{
  "arch": "resnet",
  "model": "image embedding model",
  "dataset": "gratings and oriented noise at many angles and scales",
  "train_examples": 197500,
  "image_size": 32,
  "crop_scale_min": 1,
  "horizontal_flip": false,
  "translate": 0.12,
  "targets": ["angle"],
  "num_classes": 12,
  "embedding_dim": 128,
  "norm": "batchnorm",
  "activation": "relu",
  "depths": [5, 5, 5],
  "kernel_size": 3,
  "stem": "deep",
  "avg_pool_shortcut": true,
  "widths": [80, 128, 240],
  "am_softmax_margin": 0.3,
  "am_softmax_scale": 16,
  "init": "torch_default",
  "residual_init": "none",
  "optimizer": "soap",
  "beta2": 0.99,
  "lr": 0.0038,
  "beta1": 0.95,
  "shampoo_beta": 0.99,
  "eps": 1e-08,
  "precondition_frequency": 32,
  "max_precond_dim": 1536,
  "merge_dims": true,
  "one_sided": false,
  "adamw_lr_other_params": 0.00085,
  "steps": 11300,
  "batch_size": 128,
  "epochs": 7.3,
  "lr_schedule": "cosine",
  "final_lr_fraction": 0,
  "warmup_steps": 330,
  "weight_decay": 0.06,
  "adamw_weight_decay_other_params": 0.05
}
Rows from block 2 of a small image embedding model, named by matrix and row number. Rows with one number belong to one channel. Each number is 200 + 30 x the weight over its row's rms, rounded and kept within 0 to 999. All counts start at 0. After the name is the row's rms in percent of the matrix's.
After each channel's rows are labels from the 100 images, of 14976, where the channel reaches its highest value: "patch colour" is the nearest of a few named colours to the mean colour under the peak. Only what is clearly more common there than usual is listed. The data: gratings and oriented noise at many angles and scales.
# convs0: first 3x3 conv (model.blocks.2.convs.0.weight, 80x80x3x3, each kernel summed), inputs 0-79
# convs1: second 3x3 conv (model.blocks.2.convs.1.weight, 80x80x3x3, transposed, each kernel summed), outputs 0-79

convs0.78,099,152,170,172,258,191,219,111,186,188,175,121,183,150,242,170,195,213,199,197,156,213,210,199,225,168,226,188,198,240,231,187,230,186,196,210,181,196,217,211,226,261,192,167,204,156,177,249,253,160,198,189,206,194,210,227,194,178,193,225,173,270,162,172,228,200,243,207,197,177,226,254,197,166,208,172,197,187,214,198,204
convs1.78,102,248,223,158,154,247,226,162,177,206,189,253,188,205,188,191,226,177,216,239,231,203,223,183,187,163,223,158,155,174,181,210,198,177,185,215,173,235,221,178,174,209,160,217,220,216,168,139,154,225,168,198,177,198,263,200,218,202,211,211,192,148,220,240,271,197,233,175,179,187,162,213,171,208,146,246,257,182,172,183,219
patch colour: purple

convs0.59,085,133,215,230,246,213,217,153,202,190,199,186,234,187,197,194,123,220,207,220,244,195,222,174,192,226,265,209,222,187,202,115,239,257,191,184,205,192,218,189,173,187,166,179,219,182,221,186,166,157,211,212,193,168,164,250,206,178,187,164,229,188,206,165,212,176,203,257,242,202,169,230,143,231,217,188,235,166,224,206,201
convs1.59,101,290,180,198,166,240,145,203,222,189,236,215,204,191,202,222,257,210,201,180,191,186,193,174,242,200,138,202,198,225,240,251,194,197,206,219,191,213,176,165,192,172,238,230,168,201,218,137,167,236,269,252,214,242,192,186,175,219,209,231,212,183,183,189,208,232,168,131,196,223,204,207,211,183,188,170,209,163,204,144,219
patch colour: green

convs0.42,116,197,172,225,198,183,163,233,189,215,212,180,214,177,183,154,192,161,177,162,179,177,173,202,166,241,171,216,203,170,192,222,145,168,174,127,200,242,170,184,207,212,245,207,181,169,183,191,226,202,165,232,168,243,189,177,219,202,254,147,185,209,223,195,174,172,219,191,181,214,175,161,235,160,244,140,193,250,249,183,132
convs1.42,096,198,179,182,163,178,219,222,130,210,186,215,167,148,215,163,174,204,179,249,219,148,120,185,214,172,201,222,169,217,191,243,243,185,237,191,228,161,235,217,184,210,213,174,178,259,262,241,174,162,163,164,187,151,189,196,196,197,173,203,182,181,214,162,201,187,215,220,173,193,164,181,209,215,141,154,202,164,218,198,215
patch colour: cyan

convs0.7,113,204,170,240,130,170,164,171,188,199,179,137,220,174,203,217,200,204,167,166,236,144,166,175,151,137,235,180,185,246,186,174,220,214,181,205,163,219,224,226,189,192,228,238,200,168,182,217,198,181,179,216,236,218,246,227,198,131,228,188,180,195,174,183,186,170,236,214,273,161,209,171,228,247,175,228,213,200,216,216,197
convs1.7,107,216,262,189,146,240,269,207,191,205,185,183,227,199,221,246,174,207,256,195,144,202,238,244,222,142,204,185,184,242,221,184,197,217,225,168,215,260,218,200,244,215,214,189,195,195,205,187,194,223,188,146,188,226,235,191,129,171,196,233,201,214,217,199,128,221,204,180,183,195,206,215,206,160,216,232,162,210,235,145,204
patch colour: purple

convs0.6,104,190,113,219,231,219,206,202,212,180,184,174,239,189,159,201,232,130,175,216,253,238,205,205,174,223,231,210,216,196,197,200,150,241,212,238,200,193,181,236,162,196,205,175,174,223,242,152,174,201,149,192,226,178,180,201,184,173,237,173,226,223,174,223,159,191,223,160,161,220,244,168,207,190,202,116,194,164,186,164,193
convs1.6,090,209,193,208,182,183,211,201,146,227,186,207,190,172,209,208,236,230,211,225,176,176,182,216,161,215,190,220,173,169,254,148,184,164,167,141,205,203,174,202,197,176,132,203,189,195,211,261,206,179,237,194,167,178,184,285,222,279,218,186,169,202,243,191,256,197,174,169,247,228,183,161,237,238,175,200,197,216,209,210,234
patch colour: purple

convs0.26,099,164,176,156,166,196,195,206,179,230,192,206,160,140,283,226,196,187,177,184,242,194,210,169,198,203,159,220,148,237,161,219,149,229,212,174,214,229,194,226,195,172,149,218,200,220,242,209,224,160,192,217,181,162,174,202,175,192,188,175,228,243,185,172,165,197,219,280,237,230,197,209,154,219,165,174,257,176,207,208,215
convs1.26,097,155,192,236,197,145,209,228,242,143,217,135,233,213,188,174,166,190,146,193,151,270,170,177,200,203,187,198,185,166,199,180,245,160,140,210,196,230,174,204,203,211,218,185,187,162,222,196,218,231,197,226,222,234,202,237,219,195,204,200,215,181,201,165,192,183,131,154,243,222,225,178,239,146,156,171,192,197,177,174,212
patch colour: cyan; green

convs0.10,101,202,187,238,235,157,237,205,186,186,179,167,164,186,243,181,137,172,233,198,184,204,258,168,142,182,258,210,221,203,201,246,156,199,205,213,164,233,193,218,231,239,198,190,203,202,200,172,227,189,225,206,140,164,240,168,229,272,202,188,199,200,170,172,171,160,246,189,191,187,228,207,236,170,153,221,157,212,220,233,170
convs1.10,104,151,176,129,171,246,205,165,234,192,234,172,202,207,214,239,193,216,195,248,231,165,182,241,206,195,208,187,162,231,212,220,166,235,177,237,186,189,188,230,203,177,165,172,186,205,206,205,209,199,200,161,287,233,241,186,237,175,194,227,146,185,257,185,206,256,201,163,155,218,243,212,161,196,220,256,208,226,193,198,200
patch colour: purple; blue

convs0.65,104,121,157,176,218,202,197,169,244,203,212,202,220,188,221,181,138,200,181,226,208,235,166,192,178,245,169,170,185,208,224,220,182,221,188,173,202,183,174,214,185,135,176,176,205,253,231,168,196,198,146,228,231,263,199,252,176,242,214,258,201,215,206,193,174,262,179,196,216,207,163,208,221,160,154,231,203,183,188,176,154
convs1.65,097,214,208,230,216,221,185,250,168,255,197,193,192,246,178,228,268,134,185,184,226,188,193,210,214,209,212,205,167,159,193,181,155,239,215,221,200,183,234,177,215,224,180,183,213,192,235,179,154,197,237,122,205,220,194,203,181,169,213,215,201,212,229,224,203,171,236,202,197,216,212,205,164,238,206,264,243,249,266,228,262
patch colour: purple

convs0.63,107,189,230,176,162,234,162,262,207,246,167,194,187,167,202,202,212,188,167,198,194,196,187,281,175,186,186,270,205,198,229,202,170,217,157,170,170,177,210,221,201,153,126,212,221,179,193,222,205,177,171,159,214,202,146,175,191,173,131,158,185,189,185,220,203,191,216,193,192,205,271,156,215,236,184,190,232,229,222,215,227
convs1.63,115,210,140,205,222,181,188,153,181,111,231,200,214,222,179,177,221,221,186,190,170,212,186,169,231,204,169,168,217,166,198,174,203,146,203,171,222,187,187,193,174,215,184,186,201,201,161,227,208,208,190,216,200,152,178,261,194,182,238,229,231,207,179,153,215,190,135,257,252,229,157,234,202,145,193,196,154,199,218,135,192
patch colour: cyan

convs0.14,103,206,178,203,204,212,199,207,208,233,226,186,146,218,162,221,260,201,166,169,228,219,229,142,203,187,166,213,169,163,207,241,265,167,209,164,198,183,226,186,182,203,204,164,226,164,237,224,150,188,209,243,215,238,238,172,225,157,186,182,176,202,235,242,220,228,170,203,234,153,243,127,193,235,227,221,195,147,208,169,202
convs1.14,098,199,197,210,191,196,206,208,163,128,250,238,197,195,185,220,223,135,252,185,202,246,248,260,178,213,181,245,227,203,247,221,185,199,184,236,155,196,177,203,202,209,188,220,204,241,193,215,244,227,216,200,206,188,215,178,182,224,208,178,220,198,122,213,172,205,238,218,186,228,191,281,178,229,171,143,224,152,180,184,181
patch colour: purple

convs0.50,089,220,216,184,212,160,200,166,165,161,218,195,202,192,203,243,179,208,153,218,237,219,222,185,214,199,190,249,166,199,274,250,226,178,137,224,208,204,187,188,254,182,234,235,237,253,212,217,192,159,147,178,205,168,192,203,174,195,206,158,164,184,249,157,216,189,159,144,189,218,252,172,154,209,242,220,227,187,207,208,176
convs1.50,105,225,195,194,197,222,154,145,255,169,205,176,201,216,198,178,210,227,194,213,139,188,162,123,217,190,194,224,214,225,247,251,229,188,195,222,207,183,153,177,208,220,264,184,126,226,228,174,197,159,260,235,212,165,192,181,230,188,180,176,249,224,200,207,167,212,249,201,209,202,169,232,215,178,156,154,209,213,215,204,196
patch colour: green

convs0.57,094,270,164,162,185,195,254,197,183,219,207,146,191,197,167,218,180,148,181,202,208,193,253,174,184,222,220,199,194,197,210,246,174,195,176,220,200,227,224,223,174,185,202,198,183,207,168,231,237,194,261,221,191,229,203,242,185,295,179,179,201,199,196,183,192,145,185,165,215,212,194,201,148,239,225,217,148,158,198,270,169
convs1.57,104,217,184,246,104,194,217,190,182,172,213,210,208,170,161,176,265,183,162,184,198,170,209,175,221,203,221,187,198,231,248,207,241,214,204,158,223,152,212,216,248,252,180,267,200,229,208,162,179,210,184,206,199,188,212,223,173,146,218,225,178,204,160,213,164,214,149,216,226,190,154,153,208,209,216,189,225,220,217,163,251
patch colour: cyan

convs0.15,103,205,203,181,212,172,171,125,207,228,149,238,164,204,157,203,222,134,144,242,168,186,189,205,209,144,206,175,189,205,213,208,198,224,204,162,178,235,232,217,217,215,220,201,169,148,160,272,138,254,184,201,184,221,190,143,208,204,206,133,202,210,236,200,169,168,203,176,209,196,222,174,162,186,215,167,197,211,210,209,199
convs1.15,089,250,193,201,182,133,186,256,235,164,208,159,200,173,242,165,178,238,186,203,248,204,238,245,187,237,189,249,198,170,168,197,204,161,199,216,250,125,160,211,190,201,179,214,176,256,212,170,219,192,185,220,201,189,202,203,189,191,210,177,188,230,189,201,224,196,189,174,140,148,213,208,178,252,192,172,207,246,222,238,145
patch colour: purple

convs0.45,080,230,244,179,220,172,175,259,203,201,131,207,205,145,188,197,207,199,170,187,198,203,157,279,221,202,194,203,243,219,217,221,270,217,200,190,224,245,179,209,169,177,240,157,174,247,195,206,189,196,174,214,174,221,191,195,133,210,213,186,183,206,203,195,182,186,296,194,147,181,177,240,161,184,213,179,204,221,224,201,225
convs1.45,090,212,165,166,148,237,208,197,167,203,209,205,193,246,187,238,198,150,186,221,188,236,185,172,275,200,220,201,135,164,207,221,218,202,142,178,216,195,206,232,174,141,115,203,266,174,161,162,184,170,192,151,193,168,176,203,220,207,183,209,185,175,194,190,208,223,184,161,220,228,195,206,207,178,239,164,167,214,191,242,178
patch colour: purple

convs0.34,094,257,173,137,207,185,199,173,168,173,186,213,208,211,218,232,201,220,184,267,187,205,168,206,242,191,182,206,189,190,202,175,147,183,219,204,190,217,215,151,208,243,178,224,183,181,241,207,185,233,171,214,219,200,177,221,191,217,199,155,263,279,173,208,243,185,170,190,127,287,201,224,220,205,222,222,179,199,230,222,166
convs1.34,114,198,216,191,216,161,225,188,235,166,178,207,177,209,174,183,134,175,228,198,207,170,192,209,211,168,198,171,147,154,167,206,180,239,184,197,224,205,191,225,219,192,238,256,206,223,204,196,150,198,166,172,154,169,167,176,182,168,239,231,212,124,177,200,232,213,203,206,231,160,217,237,155,150,118,217,200,160,190,162,166
patch colour: cyan

convs0.17,087,230,187,209,222,162,257,149,203,195,142,164,239,187,195,218,190,204,207,145,218,176,194,141,234,216,256,191,241,189,135,186,166,224,216,240,158,190,189,159,202,202,180,167,264,219,187,178,209,151,196,190,223,198,182,233,138,243,192,217,215,195,166,212,225,210,196,165,261,202,207,228,204,188,192,206,140,173,195,179,217
convs1.17,099,209,213,214,209,234,193,166,160,182,218,190,173,218,244,205,204,139,205,200,231,212,238,180,196,181,223,149,172,203,159,176,148,193,211,239,227,206,173,235,233,212,225,234,180,145,245,211,184,206,167,192,259,231,236,211,236,181,238,165,196,248,227,252,210,236,197,240,179,226,201,252,202,167,193,282,158,194,214,212,185
patch colour: green

convs0.74,108,219,201,211,183,193,199,203,183,184,256,241,193,191,178,152,179,203,254,198,176,113,181,171,167,203,197,238,208,172,185,164,178,178,203,128,234,116,231,181,143,171,154,191,168,175,201,204,231,209,182,182,198,220,207,184,201,168,185,221,195,227,242,250,204,215,210,254,170,184,218,232,244,175,224,180,215,213,173,194,156
convs1.74,103,196,119,120,194,195,162,196,208,166,143,177,183,173,187,191,135,224,210,165,208,151,196,159,172,132,184,199,230,208,183,174,208,221,172,156,149,226,188,200,188,178,206,189,220,179,190,221,183,207,235,196,187,241,199,174,207,214,234,224,180,156,172,172,200,232,148,239,180,212,211,181,137,209,172,168,176,194,213,234,176
patch colour: cyan